A small contrastive audio-text model, trained from scratch: 106.7 epochs.
Rows from block 2 of the text encoder, named by matrix and row number. Rows with one number belong to one attention dimension. Each number is 200 + 30 x the weight over its row's rms, rounded and kept within 0 to 999. All counts start at 0. After the name is the row's rms in percent of the matrix's.
# q: attention query, key and value (stacked) (text_encoder.blocks.2.attn.qkv.weight, 768x256, the q third), inputs 0-63
# k: attention query, key and value (stacked) (text_encoder.blocks.2.attn.qkv.weight, 768x256, the k third), inputs 0-63
q.59,086,270,209,171,185,244,181,208,214,196,226,164,164,192,205,191,176,187,198,201,214,177,147,234,138,217,166,230,231,172,180,162,219,213,235,248,181,218,253,201,204,176,187,231,250,221,183,251,241,208,197,166,176,203,170,216,204,207,199,223,216,212,232,186,196
k.59,089,171,213,258,204,222,219,170,241,158,193,188,217,143,195,171,127,246,138,244,187,223,170,135,196,209,238,252,187,188,178,197,199,193,223,213,206,153,186,151,174,208,214,221,169,227,152,169,145,208,227,169,215,191,176,184,207,234,177,214,163,189,158,187,231
q.60,110,255,191,156,168,218,191,207,230,196,220,165,160,179,208,197,163,178,219,189,196,171,184,233,123,213,151,201,221,184,186,181,233,208,240,263,172,210,234,198,228,182,205,214,249,196,183,253,226,206,214,183,182,207,187,230,225,191,218,227,249,198,249,185,184
k.60,096,191,215,242,199,226,193,156,232,147,182,189,205,142,210,147,132,254,157,246,170,212,176,147,193,205,242,243,179,202,196,184,201,197,218,211,214,143,187,154,170,203,205,221,155,219,145,152,123,199,235,170,208,185,191,182,203,228,194,228,156,203,174,166,247
q.61,109,266,189,154,186,213,202,205,231,182,220,172,150,189,206,180,166,174,225,185,188,170,182,234,128,217,157,196,218,181,189,187,248,214,228,252,174,215,244,191,211,184,204,212,250,193,177,250,218,219,222,171,173,223,182,244,216,190,231,233,244,191,249,176,194
k.61,100,187,215,243,203,231,197,169,229,160,181,189,212,133,211,156,135,253,162,254,177,223,178,143,187,202,243,237,172,203,193,182,201,197,217,219,228,140,182,148,177,207,210,219,147,222,149,154,121,185,227,168,211,184,202,175,209,230,191,216,155,205,174,181,234
q.62,105,257,183,142,189,201,220,203,228,179,221,182,145,199,220,177,173,160,242,168,180,167,200,228,155,216,151,175,213,190,197,194,259,212,218,236,156,214,236,193,196,203,206,194,252,169,176,246,217,223,234,180,176,227,195,266,216,184,246,234,234,175,240,175,187
k.62,102,197,219,239,200,239,187,168,223,163,172,194,215,134,216,152,146,259,174,255,172,220,183,153,188,201,242,229,162,211,203,174,199,193,215,217,237,142,185,152,175,213,210,226,142,218,155,147,118,178,220,179,209,180,211,169,205,223,194,210,148,219,180,180,235
q.63,074,277,215,156,180,237,167,208,209,212,228,179,176,197,211,201,181,184,222,174,213,164,156,244,163,219,150,199,211,180,191,154,245,225,208,248,161,211,249,208,200,200,163,230,251,194,156,221,254,220,204,196,165,176,177,241,186,228,189,222,203,206,229,212,208
k.63,077,177,231,244,196,223,237,170,254,157,183,185,209,155,200,156,119,234,158,237,200,201,165,156,186,212,247,268,182,175,186,203,201,205,218,203,229,181,184,168,163,221,211,227,159,217,168,189,172,210,228,142,217,202,171,163,207,207,203,223,180,200,173,174,197
q.64,079,203,173,187,218,158,203,166,255,146,231,182,182,202,164,221,182,163,182,197,195,172,213,181,180,198,151,214,266,168,140,197,214,210,260,243,188,215,262,189,186,197,186,198,286,199,156,250,224,231,177,207,177,208,149,225,250,199,204,194,196,164,201,170,196
k.64,085,205,225,202,149,220,166,182,151,255,200,255,227,228,228,207,221,220,170,203,209,176,190,215,177,150,159,223,221,212,205,122,181,157,205,195,179,263,228,260,244,151,227,231,206,230,240,194,263,196,211,249,207,189,164,191,207,207,182,170,243,196,267,231,162
q.65,091,214,209,218,170,195,199,160,229,185,167,209,199,194,128,206,160,207,169,227,191,203,190,203,152,186,199,223,205,182,155,209,215,171,286,251,165,209,234,161,210,179,230,254,203,220,196,203,198,223,217,203,176,229,157,224,193,210,202,219,242,181,194,183,215
k.65,098,148,204,161,210,177,208,207,156,245,243,231,203,186,261,194,238,157,220,197,243,202,187,174,207,210,142,196,218,267,206,109,221,211,170,164,219,248,173,243,228,220,207,186,184,188,230,208,251,217,234,194,200,217,150,209,233,222,239,216,179,190,260,252,159
q.66,083,176,209,144,224,162,242,219,212,158,224,213,148,202,217,208,258,212,253,170,184,184,247,175,196,247,229,185,207,234,198,214,205,176,185,176,222,201,196,234,203,224,201,144,219,182,168,241,186,228,152,190,236,186,202,193,226,176,206,207,197,207,218,208,167
k.66,092,207,213,240,183,177,178,175,244,145,195,179,216,227,137,232,169,243,163,229,154,204,233,198,189,190,237,196,203,193,182,256,171,152,244,210,182,171,256,159,214,184,178,222,199,242,158,188,133,192,172,208,182,185,223,209,190,192,145,180,204,202,151,205,248
q.67,098,212,208,216,180,247,186,222,158,280,172,205,232,188,247,168,199,202,216,203,233,236,173,245,217,200,232,178,137,216,265,196,197,214,148,186,222,186,137,211,204,212,212,183,131,197,266,153,196,149,224,173,199,198,251,167,169,216,232,195,216,225,216,215,187
k.67,108,208,168,192,236,177,223,247,235,180,208,176,163,148,210,165,179,173,254,192,176,211,198,199,224,226,211,186,153,193,220,251,231,264,178,190,225,151,166,169,158,239,172,169,204,167,161,222,161,181,230,161,186,221,232,218,202,190,241,245,154,200,180,162,219
q.68,102,222,210,220,151,198,188,159,235,206,153,208,210,193,137,203,153,195,193,205,201,191,198,217,165,188,205,202,174,184,164,225,240,174,267,251,161,210,218,170,221,185,224,256,183,192,207,199,202,216,231,209,170,219,168,227,191,197,220,223,261,197,201,189,195
k.68,111,148,201,157,226,169,209,218,164,229,229,230,193,177,260,187,249,165,236,202,223,205,199,178,216,219,157,202,209,274,206,137,211,223,165,159,232,238,166,245,223,222,212,177,180,180,219,209,228,214,236,183,207,228,177,197,229,213,240,214,175,203,248,244,165
q.69,109,217,209,217,152,194,196,155,243,198,166,210,203,193,137,208,152,193,187,197,200,186,201,208,168,187,202,201,189,186,164,227,237,175,271,254,156,205,217,170,223,194,220,244,191,190,197,208,202,216,230,216,177,221,165,233,195,198,217,220,260,190,200,186,202
k.69,111,143,204,161,229,166,208,215,164,224,229,232,192,182,257,186,248,165,230,202,224,204,203,174,216,219,162,200,212,270,202,133,209,225,169,157,224,238,168,246,227,223,208,176,174,185,219,208,225,216,233,181,206,226,173,197,229,212,236,218,176,203,247,244,163
q.70,087,147,189,163,244,171,225,218,208,136,216,206,162,198,247,196,254,192,228,175,196,197,236,175,218,231,221,195,225,230,217,200,172,204,183,160,242,190,176,232,205,221,204,125,226,188,154,238,187,215,164,201,243,185,211,178,229,182,203,198,179,207,204,207,187
k.70,095,222,206,253,193,192,188,173,244,145,180,181,217,229,124,224,150,239,160,206,166,197,217,190,192,172,258,192,198,155,174,262,185,177,238,216,178,175,233,161,190,200,164,213,198,231,166,197,163,203,156,213,174,174,222,200,183,186,151,172,210,187,135,182,227
q.71,081,160,217,198,197,216,203,226,201,220,200,216,210,205,259,189,208,156,223,176,260,209,185,221,245,223,222,185,168,230,240,212,173,232,135,164,231,178,124,246,210,257,174,156,145,176,204,180,209,189,200,193,198,171,245,172,194,196,227,197,198,213,200,241,177
k.71,092,181,169,198,237,148,230,223,241,140,181,181,186,170,135,209,159,196,226,216,174,213,218,187,216,212,266,186,182,148,161,295,202,243,192,190,229,164,186,153,168,228,173,173,197,181,142,215,151,220,185,158,186,204,243,191,201,181,192,200,180,193,133,160,220
q.72,076,215,192,190,223,176,208,150,222,151,195,199,172,215,166,192,186,203,182,228,158,167,215,176,189,188,191,234,270,169,140,171,214,201,245,221,182,246,266,187,200,173,201,218,240,206,204,234,225,239,195,196,195,242,149,215,232,176,207,221,219,166,205,153,187
k.72,091,216,235,228,171,235,170,182,159,242,220,216,225,270,255,197,234,212,151,179,237,188,164,206,196,173,176,213,239,235,226,150,176,155,217,200,168,239,219,245,237,168,221,214,212,244,253,177,247,202,203,240,210,181,166,216,161,216,175,177,229,200,224,250,204
q.73,119,210,209,201,202,241,180,243,155,271,191,203,231,198,256,182,226,195,222,183,236,234,173,232,238,204,209,173,151,219,271,188,188,230,128,166,244,180,146,219,193,228,187,178,154,188,241,160,197,151,220,183,183,181,254,175,167,229,207,193,191,219,206,226,194
k.73,123,239,186,196,221,198,216,241,237,166,170,171,172,164,164,186,166,208,236,199,166,200,208,221,203,219,237,194,152,144,202,298,210,235,194,209,226,153,189,164,147,204,190,198,223,175,152,222,154,178,196,169,198,206,252,193,188,178,213,211,189,204,153,137,227
q.74,086,233,183,242,188,206,167,208,193,241,218,167,248,228,174,233,173,171,144,164,211,217,179,233,231,178,135,193,223,156,169,203,215,227,191,203,139,185,228,151,187,180,160,233,216,192,204,156,221,216,195,217,143,192,171,257,180,248,178,195,179,210,152,181,240
k.74,083,213,198,160,228,226,221,254,139,246,164,218,196,204,177,186,248,223,221,166,210,191,182,255,216,237,186,228,209,168,213,188,180,223,155,187,222,243,198,259,203,155,236,206,198,132,284,181,232,203,219,198,236,236,199,159,211,197,240,210,241,259,254,207,152
q.75,102,165,230,156,219,167,233,177,226,101,211,206,146,205,210,205,227,202,217,219,173,162,224,149,177,233,223,241,249,218,165,177,193,165,228,188,244,229,231,235,192,196,212,190,222,219,143,268,201,255,170,160,226,195,168,185,236,160,181,219,186,169,211,185,164
k.75,108,211,217,236,166,231,171,153,224,198,213,187,242,258,171,235,170,200,145,208,233,204,171,197,185,156,201,192,210,198,197,193,177,158,233,217,161,196,231,174,216,180,173,201,203,252,188,174,208,208,167,241,169,156,188,216,172,226,145,156,219,172,171,215,245
q.76,098,175,191,181,253,198,212,242,165,194,243,191,191,208,261,196,249,210,208,196,201,211,202,179,226,216,197,198,226,216,232,177,158,223,137,152,239,192,182,233,182,209,176,145,217,208,195,201,198,187,171,188,231,182,226,172,210,200,181,177,141,204,205,210,197
k.76,110,254,200,244,177,229,190,183,238,169,171,167,210,225,140,213,152,238,160,198,176,191,201,222,183,184,244,198,189,128,194,262,187,179,235,241,169,163,233,151,178,178,186,223,221,220,179,193,174,187,163,219,192,172,225,200,171,185,160,185,224,198,151,157,238
q.77,083,166,196,169,235,189,223,242,183,194,243,186,192,209,253,202,250,196,222,174,214,212,217,187,218,240,206,179,219,220,238,198,163,215,136,156,236,187,169,244,201,213,183,130,208,184,198,198,192,187,167,188,236,180,229,167,222,202,199,184,169,227,214,225,186
k.77,098,235,203,250,194,207,192,186,250,147,175,163,207,215,131,215,157,241,167,205,160,200,219,212,195,192,257,196,189,141,186,276,177,189,237,226,179,154,230,144,184,190,173,216,211,218,159,185,145,183,163,205,183,177,236,192,176,176,160,187,218,206,135,163,239
q.78,111,211,205,210,176,171,219,156,242,154,179,204,179,199,137,211,164,200,180,199,172,181,222,192,169,179,200,219,233,171,138,226,219,168,281,241,149,215,242,166,212,175,223,240,227,199,171,230,199,229,210,223,194,225,163,245,207,178,193,212,222,185,189,173,214
k.78,109,156,208,174,210,188,198,189,146,236,226,245,205,209,250,193,252,179,206,202,232,205,186,165,200,198,155,206,233,269,203,103,207,188,179,172,206,259,195,253,239,208,221,188,179,199,243,199,248,226,221,207,210,212,149,208,219,227,215,200,191,196,252,260,155
q.79,103,218,209,216,154,195,198,162,241,194,168,214,202,193,134,202,154,196,181,204,194,187,194,205,165,189,199,208,187,186,166,224,235,181,272,253,156,214,220,167,220,192,221,251,195,196,201,208,203,221,232,211,182,219,159,232,192,200,214,223,256,188,200,189,202
k.79,105,145,203,162,227,169,211,213,165,225,228,231,191,179,259,188,249,163,230,204,229,204,201,173,212,215,160,201,210,272,205,127,211,222,171,158,226,240,168,247,229,224,212,176,174,182,217,209,229,218,232,181,205,227,168,198,229,214,238,218,174,202,247,243,161
q.80,122,213,204,202,205,240,181,246,155,271,199,201,232,199,253,184,224,195,220,185,239,235,168,232,236,205,206,174,152,218,272,194,189,231,124,166,242,177,144,218,192,229,182,175,153,187,239,160,199,150,219,188,185,182,254,179,166,232,204,188,192,216,205,224,198
k.80,128,241,185,195,222,199,220,242,234,166,170,174,171,161,163,185,166,209,236,199,168,196,205,220,202,221,234,199,154,144,201,296,214,234,191,210,227,156,188,167,148,202,194,203,225,172,152,223,156,179,199,169,202,207,249,192,191,179,214,213,189,204,161,136,222
q.81,103,202,200,179,198,160,219,157,232,146,207,189,171,200,164,210,184,200,180,225,161,157,228,169,159,200,191,237,240,173,129,183,220,175,265,228,178,233,267,189,201,165,206,231,246,223,160,255,206,248,182,183,204,222,134,213,237,163,196,218,205,178,209,158,194
k.81,127,174,225,209,167,219,169,161,172,252,235,208,237,264,242,222,228,188,154,194,249,204,182,202,197,169,154,194,244,246,214,127,177,163,218,195,166,227,202,233,253,187,197,198,192,232,254,167,246,197,195,243,197,183,169,204,197,225,185,172,230,198,229,258,189
q.82,097,188,206,199,206,219,183,238,166,250,208,193,225,205,259,189,237,195,228,182,232,220,201,219,226,219,214,179,156,236,264,189,186,212,133,165,247,175,144,234,205,223,187,160,158,187,235,168,191,169,191,185,211,174,247,159,191,214,220,189,199,228,211,231,184
k.82,102,207,181,215,226,180,221,220,257,146,182,146,183,177,153,201,151,204,213,211,166,214,222,212,214,216,246,192,171,160,192,302,187,230,219,212,213,138,185,144,165,212,170,183,213,188,139,204,129,180,179,177,193,198,262,183,195,180,199,206,185,209,137,151,249
q.83,103,210,197,208,181,179,211,156,233,168,184,204,180,194,132,206,169,216,174,224,173,188,204,183,148,188,199,219,220,182,143,210,217,169,284,248,161,222,243,167,207,169,230,241,228,222,184,224,198,225,199,201,196,230,152,222,215,187,198,203,234,175,208,176,205
k.83,104,154,211,171,192,185,196,195,153,248,241,231,216,200,258,197,243,174,201,199,237,201,190,174,201,205,142,199,222,275,206,99,215,190,185,172,209,251,190,246,239,207,213,192,179,205,244,205,250,218,234,206,203,210,146,219,228,231,216,210,187,189,261,261,164